From a checkpoint of a small self-supervised image encoder.
Training: soap at rate 0.0017, 10700 steps, batches of 128.
Data: 147500 training examples, 9.3 epochs.
Rows from block 7, named by matrix and row number. Rows with one number belong to one attention dimension. Each number is 128 + 24 x the weight over its row's rms, rounded and kept within 0 to 255. All counts start at 0. After the name is the row's rms in percent of the matrix's.
# v: window attention value (model.blocks.7.attn.v.weight, 320x320), inputs 0-63
# proj: window attention output (model.blocks.7.attn.proj.weight, 320x320, transposed), outputs 0-63
v.237 120 [126 122 146 121 134  87 168 147 118 137 132 105 132 104 130 101 136 129 121 161 130 165 152 148  94 130 118 124 143 110 155 145 139 155 132 117  55 127 153 187 108 148 117 137 153 175 150 144 108 150 120 146 100 130 108 111 111 115 140  60 122  78 118  73]
proj.237 101 [158 120 138 119 130 129 115 114 118  96 112 105 149 170 174  92 138 111 140 126 118 126  79 143 137 109 147 106 123 155 120 119  58 115  94 131 156 184 149 156 115 141 159 144 149 134  90 117 127 160 130 121 103 168 181 130 131 120 174 131 146 156 113 142]
v.238 108 [141 117 123 152 121 112 160 110 156 106  97 130 133 160 153 130  80 117 117 159 152 125 118 120 120 117 120 105 117 110 152 121 139  89  94 139 141 159 137 129  72 169 102 140  90 154 102 155 119  91 123 139 110 141 106 151 165 160 108 135 122 179 168 138]
proj.238 098 [126 128 168 106 135 150 109 115 144 107 125 123 149 136 126 126 143 105 125 168  94 143 179 123 143  98 127 122 159 138 117 155 177 160 147  90 135 142 141 111 131 129 136 146 102 140 134 120 147 142 161 144 155 132 129 121 101 142 145 110 123  82 117 121]
v.239 117 [126 135  59 136  87 102 169 170 120 133  98 148  77 125 158 172 128 179  97  98 110 161 117 113 104  91  88 106 161 122 161 140 141 142 150 146 129 110 146  83 141 113 119 117 150 159 134 142 132 149 108 159 103 127 109 169 105 143 112 123 111 145 176 116]
proj.239 103 [132 140  75 116 124 142 120 124 113 136 151  88 122 135  91 118  96 143 118 119 109 101 111 112 113 113 110 101 158 133 114  58  98 175 115 124  86 146 154 147 117 152 125 137 164 106 117 129 104 126 117 102 118 107 142  71  94 123 122 152 167 101 137 121]
v.240 123 [163 174 121 132 105 112 175 133 133 136  92  78 132 139  95 175 113  72 147 129 128 168 103 142 114 146 139 107 135 142 133 117 133 136 145 120 143 144 114 134 119 168 132 132 154 147 103 113 154 128 120 122 168 100  76 140 131 164 120  76 132 153 123 147]
proj.240 107 [ 90 119  98 108 117 124 150 143 129 117 116 126 118 128 155 130  97 120 137 104 105 185 187 130 111 130 104  93 147 137  91 111 162 119 159 124 112 116 192 133 137 132 138 157 134 100 148 119 141 133 106 151 127 151 169 116 135  73 133  77 126 143  88 107]
v.241 102 [132 137 119 153 109 159 166 146 157 142 110 131  78  87 130 176  88 135 130 162 132 123 122 116 123 133 111 158 123 104 143 134 105 171 124  88 111 114 137 133 152 129 108 127 177  80 110 163 168 125 117 128 149 120 110 132 152 180 172 140 121  92 176 136]
proj.241 096 [118 153 154  89 125 119 106 158 162 118 140 156 180 119  91 109 157 138 143 134 112 134 116 122 151 155 176 123 135 182 125 138 159  94 135 137  83 143 113 135 116 124 181 160 136 131 109  96 153 127 139 134 105 118 143 109 142 105 130 137 109 123 116 129]
v.242 127 [111 113 157 122 135 109  97  93 121 133 119 143 109 122 144 102 147 114 116 137 115 113 154 124 132 161 177  89 150 146  94 126  79 114  96 123 116 116 123 108 149 110 172 111 117 142 142 101 122 149 119 137 142  60  91 164  97 101 103 107 118 132 132 122]
proj.242 110 [ 64 103 121 159 117 140 154 113 115 122 107 122 141 101 118 146 154  85 143  82 110 126 110 100 104 145 126 134 120 126 108  94 145  79 107 161 166 125 127 122 105 153  97 151 107 140  80 140 120 116 140 105 115 125 122 141 150 138 132 141 126 132 135 113]
v.243 120 [171 139 147 125 146 128 145 108 167 108  91 103 145 149 166 158 146 132  93 135 113 174 156 145 134 158 150 110 168 137 147 132 178  71 165 132 121 131 140 127 124 118 154 140 112 100 119 120 140 113 139 135 123 134 144 118 158 103 122 126 144 143  85 172]
proj.243 115 [106 143 132  84 133 135 122 155 129 136 158 138 132 114 137 109  92 123 131 151 130 134 103  86 113 126  96 122 103 150 114 106 144 163 155 124 131  88 137 162 110 150 101 114 111 132 141 153  86 108 138 135 102 134 131 134 125  96 118 124 133 107 140 124]
v.244 128 [167 102  49 100  69 146 165 118 122 124 110 144 107 103 143 141 148 111 143 106 144 135 140 135 125 141 118 120 130 138 161 139 151 120 139  95 133 106 130 112 128 100 121  99 158  97 112 104 167 136 114  98  72 141 143  94 109 143 109 151 150 125 160 160]
proj.244 104 [119 149 137 160 148 128 114 127 168 123 102  86 137 127 136 115 162 112 133  77  87 133 165 132 127 136 112  83 155 124 108 113 130 140 136 141 129 118 109  96 119 155 118 180 139 123 146 120  80 124 115 146 163 105 132 111 141 131  99 112 164 136 154 138]
v.245 117 [123 104 108 148 115 122 132 142 121 160 104  96 115 129 129 156 121 130 125 104 142 118 126 101 129 149 104 119 111 120 165 174 155 107 123 119 107 131 115 127 110 117 105 150 136  90 133 144  99 119 121 105 130 166 113 153 146  85 144 130 126  90 114 109]
proj.245 102 [115 139 136 125 144 154 136 129 169 151 115 130 174 135 152  94 109 165 101 101 138 177 108 141 122 124 109 124 115 136 110 126  94 127 122 139 117 121 174 154 157 143 127 117 124 139 133 148 205 166 137 173 139  93 175 124 132  92 121 113 135 128 124 128]
v.246 141 [118 110  99 115 113 141 154 132 112 146 120 131 130 106 141 173  85  96 118 115 151  98  98 118 125 156  97 129 133 117 172 127 121  99 140 139 122 118 103 146 128 155  73 103 166  79 140  83 129  87 123 126 144 116  97 146 167 109 124 120 151 105  63 131]
proj.246 117 [118 142 121 140 150 118 134 146 156 132 140 144 135 126 137 111 112 152 113 149  90 143 123 122 124 130  92 124  72 138 102 178 158 123 146 121 130 131 174  94 112 116 134 126  76 111 130 112 140 103 125 174 178 120 114 121 128 125  98 126 136 137 155 138]
v.247 116 [149 109 111 106 119 131 118 139  68 128 142 127 118 142 170 116 164 174 138 139  96 151 131 125 130  92 127 114 159 110 123  99  91 142  73 148 165 120 132 101 133  98 129 116 122 132 161 181  82 135 126 104  90 141 124 134 113 130 118 125  96 130 138  92]
proj.247 107 [130 145 120 148 108 129 163 137 144 158 131  93 115 144 154 130 131 130 112 128 181 138 101 114 127 157 139 138 145 107 128 132 112 111 106 109 165 141 111  89  96 157 132 118 154 182  92 134 133 162 124 139 139  97 158 147 162 132 139 169 142 132 161 143]
v.248 105 [127 114 125 147 132 163 139 115  80 188 148 106 105 108  97 121 135 107 124 129 120 124 161  83 145 130 117 120 162 103 152 119 109 129 119 140 141 128 153 169 131 157  99  93 104 168 142 141  57 110 133 121 157 142 146 199 166 109 124 153  48  75 129 138]
proj.248 087 [135 148 129 151 139 139 105 110 133 140 150 113 106 133 120 142 125 201 106 167 125 119  88 183 131 126 130 122 101 103 128 137 122  79 139 132 108 127 133 136 141 155 121 100 135 138  71 139 153 140 148 120 130 154 158 154 119 107 131  77 128 162 148 154]
v.249 104 [152 111 139 136  97 124 121 138 101 184 111 125  81 135 118 147 130  87 118 130 128 109 118 115 148 135 108 118 150 100 108 123 125 165  88 119 134 130 145 159 116 125  84 138 118 150 151 147 145 134 129 157 110 172 128 145 128 148 121 140 103  86 103  79]
proj.249 093 [130 168 141 133 131 153 164 149  58 121 152 103 140 151 160 143 137 131 131  95 152 145  86 144 122 134 134 134 123 158 121 141 117 107 112 109 141 113 119  85 108 120 101 100 115 129 111 136 110 171 125 149 140 120 173 115 151 120 139 121 112 153 138 158]
v.250 092 [144 122 145 159 134 112 152  83 109 150 143 154 155 134 116 109 141 122 141 148 110 150 105 109 128  85 143 117 121 154 121 107 103 154 133 128 151 111 107 134 122  57 164 129 155 137 112 111  87 145 148  89 157 152 151 127 145  94 132 128 179 137 143 124]
proj.250 092 [109 102  94  99 153 155 103 121 151 121 103 149 116 158  88 111 133 122 112 102 122  83 128 135 117 126  94 147  84 110 116 126  95 136  96  94 138  97 149 124 135 167 110 131 137 113 122 144  96 110  77 147 113  96 125 125 121 101  99 118 130 138 126 106]
v.251 111 [119 117  76 162 113 145 130 160 119  94 128 125 145  91  94 122 124 104 162 180 156 164 165 133 132 156  95 111 140  65 106  85 116 184  96 167 104  89 150 154 130 148 145 134 154 144 129 166 121 106 145 119 122 147 141 118 130  93 194 135 114 132 114 113]
proj.251 092 [102 115 146 118 111 124 109  97 111 152 101 122 155 125 119 129 118 165 121 152 106  68  79 121 147 113 125 112 130 126 146 175 102 130 116  72 116 163 133 130  74 148 137 148 179 132 124 119  91 121 102 103 138 148 135  69 126 119 160 140  96 154 104 157]
v.252 107 [126 132 130 122 154 135 155 127 135 100 126 107 100 139 141 108 180  86 125 115 142 117 138 113 121 112 165 145 184 137 116  94 131 100 173 120 180 134 132 131 151 161 127 161 123 151 110  99 148 139 155 127 128 106 154 138 145 163 137  53 173 136 147 141]
proj.252 095 [117 145 131 134 125 176 127 143 118 121 102 122 107 124 151 168 121 147 170 110 139 165 150 151 105 102 109 117 145 133 111 121 160 149 142 114 159 112 172 105 116 104 113 148  96 130 149 121 123 112 124  95 136 149 129 121 159 121 159 146 125 176 102 107]
v.253 107 [130 109 112 113 104 136 157 111 172 113 124 109  83  99 143 177  82 134 107 128 117 150 139 130 141 127  92 131 161 120 110 121 110 144 144 122 136  91 127 118 133  99 131  83 118 146 130 102 166 116 139  99 133 108 123 122 130 112 120 122 127  69 126 120]
proj.253 101 [120 119 158 126 118 162 152 127 162 125 121 129 167 124 149 131 129 158 118  96 135 151 163 106 114 162 124 134  81 136 118 137 120 101 148 124 154 130 128 134 108 154 116 112 100 105  93 147 122 120 102 128 153 141 140 124 166  60 120 133 128 139 145 126]
v.254 113 [166 160 143 129 134 104 121 170 111  93  69 119  94 146 124 158 168 100 109 110 148 151 129  87 137 181 137 106 142 128 134 134 153 109 149 125 134 124 131 143 107 115 105 152 135 110  86 106 117 128 145 133 146 166 124 109 176 133  78 140 104 110 145 156]
proj.254 093 [166 148 110 151  84 157 122 125 147 104 133 121 109 110 144  84 104 100 106 103 163 148 155 160 130 154 167 125 119 189 145 143 169 189 129 135 109 114 155 137 135 118 139 128 159 134 143 142 103 158 119 169 127 145 123  68 137 104 142  64 150 113 134 110]
v.255 109 [151 104 129  95 168 137 150 117  92 134 162 119 170  97 115  98 148 148 157 125  96 126 104 130 163 126 158 132 125 132 117 124 118 124 121 187 119 120 126 145 161 122 123 157 137 115  98 116 135 142 135 143 112 130 125 144 114 126 171  99 104 105 118 113]
proj.255 098 [119 145 136 125  84 108 144  97 131 142 110 124 103 194 147 130 105 146 119 148 145 118 127 135 145 125 115 135 119 124 130  99 123 119 135 108 133 168  75 125 133  89 128  93 114 117  89 166 148 145  76 105  99 121 124 115 113 132 143 160 177 185 150 152]
v.256 094 [101 118 125 144 106 121 125 162 120  98 164 137 124 145 131  83 128 134 141 125 114 122 169  84 150 133 153 156  91 120 132 146 102 122  99 119 159 113  75 140 144  95 151 118 138 136 129 131 115 136 112 142 106 115 127 138 110 121 157 124 141 153 165 135]
proj.256 113 [154 107 149 138 160 110 153 149 148 161  91 135 130 115 135 103 121 117 139 102 159 165 133 125 102 156 116 100 154 158 124 136 155 163 153 120 143 125 149 165 168 157 164 120 126 141 137 177 161 113 134 150  97 104 157 132 127 109 116 177 133  97 108 130]
v.257 103 [139 146 146 116 151  94 153 186 126  99  84 131 110 105 104 168 189 128 117 146 123 176 117 138  86 126 118 125 189 108 138 164 135 130 138 131 120 104 128 120  99 145 112 144 127 104 133 109 116 117  95 127 126 161 141 132 145 127 116  78 126 138 142 120]
proj.257 123 [128 141 106  95 105 123 128 142  62 108 154 109 120 135 117 150 129 130 103 119 134  98 129 112 121  80 172 120 125 135 160 154  68 121 107 113 124 155 125 142  73 114 152 147 131 123 120  90 126 104 124 124 175 109  74 102 167 139 156 142 111 115 113 125]
v.258 098 [ 83 125 113 161 104 149 146 126 163 174 137 100 131 149 142 103  95  78 151 115 150  90 149  79 168 152 155 136 109 153 173 127 127 128 155 134 106 164 153 124 158 125 104 133 165  85 144  92 130  89 135 109 130 155 138 163 118 124 121 118 166 146 127 127]
proj.258 109 [ 99 133 129 127  87 126 146 107 147 103 143 146 133 136 142 117 174 128 136 123  72 121 107 125 108 107 120 176 122 122 107 109 158  98 107 186 133 121 125 199 108 120 137 112 116 106 138 134 143 148 138 147 117 132 136  91 148 135  83  98 127 113  79 100]
v.259 092 [107 150  94 137 139 140 124 121 142 157 122 110 101 105 122 147  75 109 134 154  94 131 134 125 123 119 138 141 107 122 102 123  87 186 115 152 120 163 186 132 111 136 130 102 181  94 120 132 142 133 106 164  86 118 118 140 125 114 126 161 118  79  94 118]
proj.259 099 [139  82 147 148 113 120 157 141 132 171  93 103 137 165 147 102 155 129 170 145 120 124 107 141 175 129  92 117 115 132 129 117 144 114 124 120 140 149  98 129 115 124 111 161 101 145 141 122 181 193 145 127 113 134 142  69 133  99 120 150 137 140 125 118]
v.260 099 [155 132 156 149 144 179 111  97 140 127 132 155 135 133 137 116 118 172 156 114 114  83 149 121 161 138 144 152 127 117 133 150 114 147 135 106 126  96 132 122 133 112  94 124  93  74 140 141 107  85 102 154  85 131 129 133 151 113 176 131 133 146 165 160]
proj.260 111 [130 129 115 165 116 144 129 170 130 147 141 125 151 112 142 153 161 137 124 157 178 155  95 141 102 149 139 106 100 137 118 149 131 151 126 126 109 165 181 125 148 120 216 106 146 181 118 152 132 117 115 121 136 116 139 155  99  96  83 192 112 170 139 119]
v.261 104 [110 145 111 145 106 126 108 104 137 107 134 101 153 116  66 115 116 137 145 126 125  95 113 106 130 127 105 150 121 118 144 105 116  95 171  89  96 196 114 131 173 152 150 163 148 112 106 136 142  99 160 139 129 171 131 140 199 126 104 152 120 153 129 111]
proj.261 117 [138 125 120 150 189 144 134 147 122  93 114  98  95 100 120  98 130 127 122 145 113 107 145  90 131 129 133 181 126 188 100 117 127 145 127 171 123 130 176 148 161 114 183 147 146 153 130 121 168 135 115 142 138 109 126 103 115 158 111 129 126 139 149 175]
v.262 110 [109 121 180 110  92 165 123 169 128 114 146 142 108 122 130 120  87  90 141  98 158 143 135 127 123 144 180 136 137 133 126 135 149 139 131 199 130 126 102 154 125 124 109  85 112  99  85  93 129 162 111 174  95 141 158 147 139 177 159 123 159 136 110 127]
proj.262 117 [178 156 118 121 154 121 143 103 127 139 119 126 121 128  94 135 125 143 137 147 186 126  85 142 103 141  70 115 140 120  89 151 116 155 103  83 114 107 151 122 125 184 123 148 128 164 129 148 144 125 127 120 154 126 126 102 122  92 151 180 146 135 121 132]
v.263 099 [112 114 127  95 139 145  99 146 172 136 131 115  93 130 124 106 162 112 150 101 162 107 142  59 124 114 125 124 143 150 165 120 125 129  90 144 137 125 112 120 148 116 140 102 139 116 122 115 131 105 138 127 113 141 157 104 141 112 147 162 100 133 118 112]
proj.263 135 [ 95 143  98  40 128 127  93  93 110  96 152 139 148 153 138 119 135  99 139  82  87 148 109 171 159 112 134 143  99 138 118 121  99 107 140 126 156 124 137 133 127  86  88 150 140 115 140  89 108 128  99 148 145 148  98  99 132 111 127  74 128 131 110  90]
v.264 104 [125 144 109 124  89 138 132 161 178 133 104 132 167 112 108 119  86 156 126 139 134 113 114 147 135  83 116 136 121 139 169 134 133  95 150 108  97 151 135 143 135 147 147 138 147 122 126 143 127 142 167 140 187 160 132 109 124 114 106 128 147  90 119  93]
proj.264 105 [124 107 168 156 122 158 125 115 133 159 160 156 151 109  97 117 161 128 139 147 144 114 139 120 127 151 161 139 109 148 164 112 154 115 130 115 162 147 171 110 101 101 119 136 116 109 111 148 113  95 136  94 110 137 133 150 135 122 132  85 137 158 159 111]
v.265 098 [ 87 159 101 127 135 147 134 139 124 132 136 116 106 139  84 137 118 160 142 114 141 124  65 136 107 123 149 159 107 106 127 136  98 204 100 161 101 133 141 105 106  44 161 156 116 130 134 138 134 136 119 147 146 143 136 114 112 119 140 116 118 111 138 133]
proj.265 106 [128 143 144  68 119 144 118 152 165 103 141 132 133 100 162 125 138  76 139 103 161 160 145 118 168 150 115 136 118 174 109 107 121 109 125  92 132  77 131 117 153 148 131  71 137 136 127 108 142 126 131 148 109 125 124  98 129 100 129 112 117 100 160 143]
v.266 100 [103 164 127  82 130 155 130  97 116 152 115 143  96 122 106 139 123 121 116  97 175 146  91 114 147 161 124 106 125 145 125 152 145  98 103 170 115 105 144 138 105 149 105 121 163 124 126  91 159 161 107 117  99  91 147 115 141 180  85 161  97 145 108 124]
proj.266 110 [118 125  66 109  97 144 110 103 120 117 132 114 136 119 148 148 154 161 144 131 115  94  85 139 112 101 146 116 122 144 119 134 108 127  70 176 121 185 109 144 129 137 130 106 133 156 125 158  96 145 140 119 154 108 134 139 138 178 163 108 113 140 126 138]
v.267 099 [180 159 134 161 124 135  95 158 168 107 104 110 153 130 160 136 147 166 131 146 144 127 108 153 121 122 142 144 119 135 144 127 112 130 131  86 170 112 103  91 133 138 118 157 116 124 125 147  96 129 100 135 146 130 130 128 151 112 128 114 133 123 119 148]
proj.267 108 [101 107 143 169 132 122 186 149 133 130 154 109 125  85 131  91 126 110 143 125 164 107 139 173 109 136  78 109 130 133  96 125 159  99 157 136 129 159 144 142 128 106 159 154 160  91 125 162 146  91 128 120 179 136  94 129 131 135 111 143 148 141 137 139]
v.268 108 [104 177 109 113 119 149 139 155 130 108  93 129  81  98 120 103  91  94 131 128  86  87 162 143 134 159  79  99  92 145 117 111 104 151 135 134 101  94 106 133 101 140 145 142 117 115 126 100 135 169 146 115 101 109  99 113 116 128  97 105 114 138 112 135]
proj.268 137 [ 96 145 109 117 100 102 125 104 148 132  94 122 164 171 106 135 164 124 133 108 136 165  85 122 124 110 150 129 109 102 111 109 123 122 116 158 114 171 112 170 140 169 116 101 150 121 140 115 132 162 137 160 125 142 174 100 179 165 157 123 130 129  81 130]
v.269 100 [116 138 138 141 125 105 144 110 104 146 118  93 145 100 205 126  99 145  86 118 124 160 114 152 126 146 125 151 120 117 147 133 159 141 103 133 118 116 162 133 127 111 117 131 143 133 117 166 129 149 127 139 115  97 128 127 107 140 113 127 117 105 120 174]
proj.269 108 [122 144 125  84  86 137 129 120 143 167  87 122 119 115  95 109 117 118 187 105 113 126 118 123 144 112 107  90 107 144 129 121 122  94 109 106 155 130  93 108 134  93 153  86  85  90 148 152 131  77 118 102 127 137 125 106 131 142 125 132 103 103 168 156]
v.270 089 [118 168 126 144 140 148 158 140 107 127 163 156  92 150  95 146 115  77  85 148 169 110 138 102 146 127 136 143 105 152 162  77 171 104 110 137 108  90 114 125 122 129 162 140 150 159 141 118 159 159 154 108 119 166  81 131 103 104 151 105 179 168  92 113]
proj.270 102 [147 103 189 123 138 121 145 119 164 111 126 133 127 136 113  95 137 141 142 100 174 120 122 135 142  93 117 115 111 186 145 141 104 147 146  99  92 142  75 132 160 138 118  95  99 140 114 140  68 110 169 127 138 150 112 179 126 145 105 162 140 103 162 123]
v.271 094 [138 108 132 138 132 139 115 105 119 127 115 153  96 161 132  91 156 129 136  98 131  91 133 109 104 105 144 160 143 126 113 117 133  99 127 143 146 124 132 146 113 127 121 131  99 118  95 157  36 111 136 148 104 138 151 108 128 139 135 115 137 107 105  76]
proj.271 102 [144 186 134  91 156 154  76 169 124 134 114 168 123  93 122 131 134 135 134 170  84 142 132 162 141 140 141 155 118 100 128 160 155 135 108 134 128 109 151  62 142 116 123 136 152 133  87 101 159 167 126 150 129 122 137 134 116  87 119 145 114 122 148 124]
v.272 101 [159 155 105 137 141  74 141 124 107 148 110  89 110 119 145 147 107 150  93 128 132 180 147 133 117 107 111 106 155 107 174 127 125 124 118 132 104 116 127 149 114 124 116 171 130 127 131 152 116  78 139 126 159 118 154  86 167 143 147 120 110 114 125 135]
proj.272 107 [114 121 126  85 132 134 123 128 109 115 153 106 124 102 107 180 122  99 103 141  96  96 136 104 144 144 170 152 106 121 148 119 112  90 137 110 136 153 122 121 122 135 126 103 132 108 141  80 136 105 136 130 158 141 105 130 125 130 131 140 112  96 139 152]
v.273 106 [173 117 177 178 110  96 116 119 109 102 145 120 149 121 136  77 120 114 187 105 125 180 144 130 160 152 131 138 133 143 101 124 118 122 126  91 124 147 127 127 103 124 162  91  98 109 158 138  93 115 141  96  87 135  69 127 151 118 163 125 113 156 171  86]
proj.273 122 [ 95 111 105 129 163 132 159 154 110 139 103 128 137 126 130 110 134 146 112 162 136 113 119 168  86  70 113  95 123 145 109 147 145 118 129 127 103  81 135 134 129 134 148 167 144 142 109 129 143 154 152 167 155  99  83 111 116 111 113 129  86 152 139 131]
v.274 105 [144 176 120 146 136 135 148 136 161 123  96 103 141  99 133 136 110 166 111 158 106 122 125 124 101  95 126  61 172 128 127 118  99 139 132 151  97 114 121 127 104 162  99  57 114 174 114 115 107 130  97 128 126 101 108 154 150 135  88 117 105 130 133 169]
proj.274 119 [164 135 155 161 104 128 131 130  98 154 143 148 153 150 136 137 123 107 115 117 153  99 113 128 103 156 144  98 110 128 164 102 103 147  82 148 161 125 124  96  90 127 128 123 142 124  79 132 126 128 134 103 158 133 147 108  90 162 145 100 153 128 107 123]
v.275 090 [180 142 161 107 119 141 129 167 114 127 120  87 151 124 126 104 108 107 164 103  84  69 118 111 143  72 101  78 182 144 119  99 100 140 153 164  96 139 158 144  86 126 141 129 135 147 100 134 101 124 130 116 164 162 130 136 101 151 163 127 111 139 105  94]
proj.275 103 [144 115  96 106  87 116 134 105 127 130 124 120 100 146 151 127 120 136 121 114 102 164 149 112 131 113 134 119 122 112 157 140 101 129 156  87 154  90 115  98 111 120 137 148 142  88 109  96 147 136 134 116 190  85 119 102 129  70 135 119 173  71  88 131]
v.276 100 [138 166 133 146 129 151  91 122 178 132  87 134 123 119 111 120 107 154 133 138 138 111 138 121 139 103 128  99 128 112 121 181 122 137 126 110 145 121 109 119 126 164 146 126 133 128 111 157 110 160 137 140 139 123  79 122 188 146 130 134 116 134 154 182]
proj.276 116 [116 101 136 119 129 161 109 126  75 103 125 120 131 128 154 104 164 120 116  97 140  98 108 130 126 160 121 150 122 147 163 137  94 110 139 131 160 128 168 153 139  88 102 113  91  96 110 144 135 106 122 105 153 160 123 157  68  96 130 147 114 123 121 114]
v.277 097 [174 103 142 134 164 107 122 136  96 125 128 119 165 173 124 127 178 176 106 181 113 110 129 157 128 106 146 130 122  93  77 129 128 140 153 128 164 114 126 142 117 103 150 137  96 212 119 178 124 161 140 121 154 138 114 161 137 130  79 118 128 143 118 125]
proj.277 112 [125 128 167 125 136 112 134 137 114 173 124  96 107 121 109 145 101 137  90  95 115 132 157 111 161 101 124 135 176 135 129 137 147 100 125 147  76 105  96 113 129 131 140 153 113 138 123  79 131  96 111 128 139 134 113 136 156 140 154 141 130 115 143 108]
v.278 093 [147 137 121 120 142 116  78 121 113 140 128 124 150 107 158 141 124  89 124 115 139 130 142 134  94  88 145 143 115 126 126 131  76 123 106 106 121 120  77  75 113  54 170 121 139 172 112 108 112 108  92 114 147 114 129 128 164 109 150 114  80 101 143 120]
proj.278 115 [119 123  94 129 110 116 126  95 107  71 153 149  88 151 152 136 117 146 172 108  98 143 145 165 134 141 112 150  77 120  95 118 171 138 156 184 173 133 143 149 145 156 105 135 118  51 146  86 148 153 144 111 143 142 112 121  85  91 108  93 112 125 108 137]
v.279 094 [168 147 145 130 137 105 161 147 137 121 138 100 136 129 124 134 101 168 144 137 143 132 142 111 132 136 131 145 153 149 132 107 147 123 119  99 147 109 144  97 149 166  72 134 139  97 138 161  95 137 123 132 129 195 128 129 166 131 166 110 105  97 170 109]
proj.279 109 [160 154 174 127 132 160  93 157 123 142 131 144 126 150 127 147 153 129 104 163 115  92 132 162 151 135 156 105 141 151 141 117  60 133 109 128 121 155 115 118 112  96 162 153 130  96 100 145 148 140 140 103 135 118 110 153  99 138 130 174  87 159 141 132]
v.280 107 [149 111 144 118 148  99 167 141 142 114 157 124 134 132 102 165 155 117 138 155 132 142 103 130 106 135 116  96 100 117 139 132 106 109 118 116 110 134 134 119 122 125 127 139 109 164 130 195 106 124  92 143 127 144 131 169 137 151 117 144  89 162 123 115]
proj.280 116 [124 195 119  71 185 115 129 144 125 111 139 108 149 120 141 134 122 127 150 119 166 149 113 121 139 124 100 101 120 154 140 186 103 132 111 111 105 126 145 140 121 110 108 155 121 135 149 114 138  81 145  96 134 149 100 112 143  95 174 142 109 114 133 128]
v.281 097 [111 167 143 143 162 138 118 146 129 106 101  81 124 100 106 162  93 134 147 135 159 149 134 133 111 116 142 120 160 126  89 159 119 133 124 130 110  99  89  90 122 123 120 149 126 142 147 127 127  95 138 140 120 131 109 160 111 111 109 140 128 132 175 128]
proj.281 109 [137 114  94 120 102 124 139 118 104  87 110 178 154 164 149 127 124 153 111 165 167  90 153 149  76 177 154 150 142 119 143 109 136 122  97 122 159 156 161 159  64 142 146 144 155 149  85 114 134 125 112 127 150 129 138 102 107 113 139 133 143 160 127 124]
v.282 099 [136 138 165 137  95 154 120 175 125 155 156 102 143 188 174 114  90 120 141 113 121 142 161 137 102 121 153 152 161 160 119 132 134  95 141 100 129 128 108 151 143 112  95 141  83 132 156 123 141 132 131 124 113 142 137 140 126 114 143 141 145 148 148  96]
proj.282 120 [137 130 104 143 128 128  85  88 166 124 127 153 141 119 117 138 176 111 129 124 131 167 158 156 102 135 116 150 161 105 114  95 164 156 188 140 156 132 172 124 160 150 162 121 134 104 162 140 154 105 123 152 119 131 138 134 110 115 129 131 157 120 138 121]
v.283 095 [145 113 106 120 133  77 151 125 100 117 115 123 133 132 163 131 120 121 124 108 113 157 116 135 108 107 128 122 120 101 148 121 163 132 106 117  87  97 132 161 137 145 132  99 150 121 137 135 124 128 108 114 129 105 169  77 106  86  85 140 137  88  95 156]
proj.283 106 [125 139 134 154 143 116 122 107 112 179 127 159 154  80 102 127 104 132 117 124 131 121 130 118 167 110 103  74 133 135 166 169 130 113 127  93 112 124 143 118  99  77 141 204  95 133 137 146 125  99 125 100 146 156 129 121 144 101 139 155 122 154 135 156]
v.284 093 [ 60 115 139 115  93 139  94  50 125 124 114 129 100 128 163 128 119  90 115 101 127  91 145 128 148 185 162 129  97 137 165 124 141 116 108 146 104 118 129 132 124  80  98 123 117  90 128 108 167 102  83 108  96 101 117 126 124 154 147 131 118 111 120 114]
proj.284 112 [124 132  79  73 131 151 136 135 126 111 140 155 135 152  84 136 112 129 143 142 173 182  77 190 118 117  96 161 146 126 104 148 146 143 134 101 122 140 123 135 143 173 159  85 161 129 136 169 105 178 135 137 128 137 164 123 131 124 107 105  97 165 149 140]
v.285 094 [110 159 127 130 157 159 145 152 124 175 151 100 111 139 136 145 123 141 125 152 155 142 113 119 120 104 116 120 162 134 147 121 112 184 106 118 140 147 143 111 125 114 133 152 159 147  91 113 120 100 172 105 132 137 144 108 149 158 127 141 123 129  96 144]
proj.285 103 [175  95 129 135 154 114 116 122 146 125 133  88 106  86 120 154 135 130 118 101 140 131  86 107 150 163 137 154 122 102 135 114 145  72 149 126 135 140 182 126 115 131 138 162 110 153 124 111 121 112 123 153 171 128 146 119 128 113 135 117 130  72 126 159]
v.286 093 [124 195 132 124 118 140 121 156 112 173 117 133 139 126 175 130  92  97 158 139 154 160 170 103 109 123 138 117 129 134 116 116 184 132 108  68 163 125  95 127 105  49 145  73 119 141 164 118 115  97 137 162 129  96 122 127 115 156 139  93 116 149 126 121]
proj.286 107 [162 116 107 113 139 136 111 110 150  99 120 161 160 151 136 141 122 144 118 124 129 144 147 158 103 116 107 128 149  95 126 153 145 129 157 150 131 155 121 131 112 133 111 106 128  71 112 110 123 116 122 124 157 147 151 144 153 140 123 150 118 101 157 134]
v.287 104 [121  94 153 172 142 127 114 128 118 131 145 106 117 127 151 175 104 126 127 121 132 137 118 140 152 155 139 168 109  84 106 102  62  93 109 152 120  97 134 142 112 114 126 140  72 117  99 158 143 132 125 145 103 133 137 160 107 146 160 101 113  79 150 170]
proj.287 112 [110 100 117 116 130 160 149 145  49 146 124 180 180  98 166 130 141 121 177 131 158 163 132 134 114  90 113  79 130 142 118 176 141 139 116  75 109 132 132 128 124 127 152 138 131 161 167 132 159 143 124 119 138 113 163 108 154 105 113 114 114 148  79 106]
v.288 095 [121 163  98 132 127 123 138 114 135 122 149 114 101  97 184 169 145 129  90 160 146 154 151  73 112 182 124 140 105 125 139 118 118  86 117 109 131 135 139 119 111 104 136 119 127 114 123 181 137 105  90  97 124 134  81 177  89 124 110 116 112 138 124 107]
proj.288 107 [ 95 163 114 102 164  96 146 139 144 130  66 154 154 154 125 131 120 128 195 129 169 137 101 117 132  90 172 132 125 117 121  92 113 132 121 155  97 118 105 190 146 144 129 130 120 168 119  85  98 115 113 154 116 125 137 107 173 148 114 188  90 121 151 165]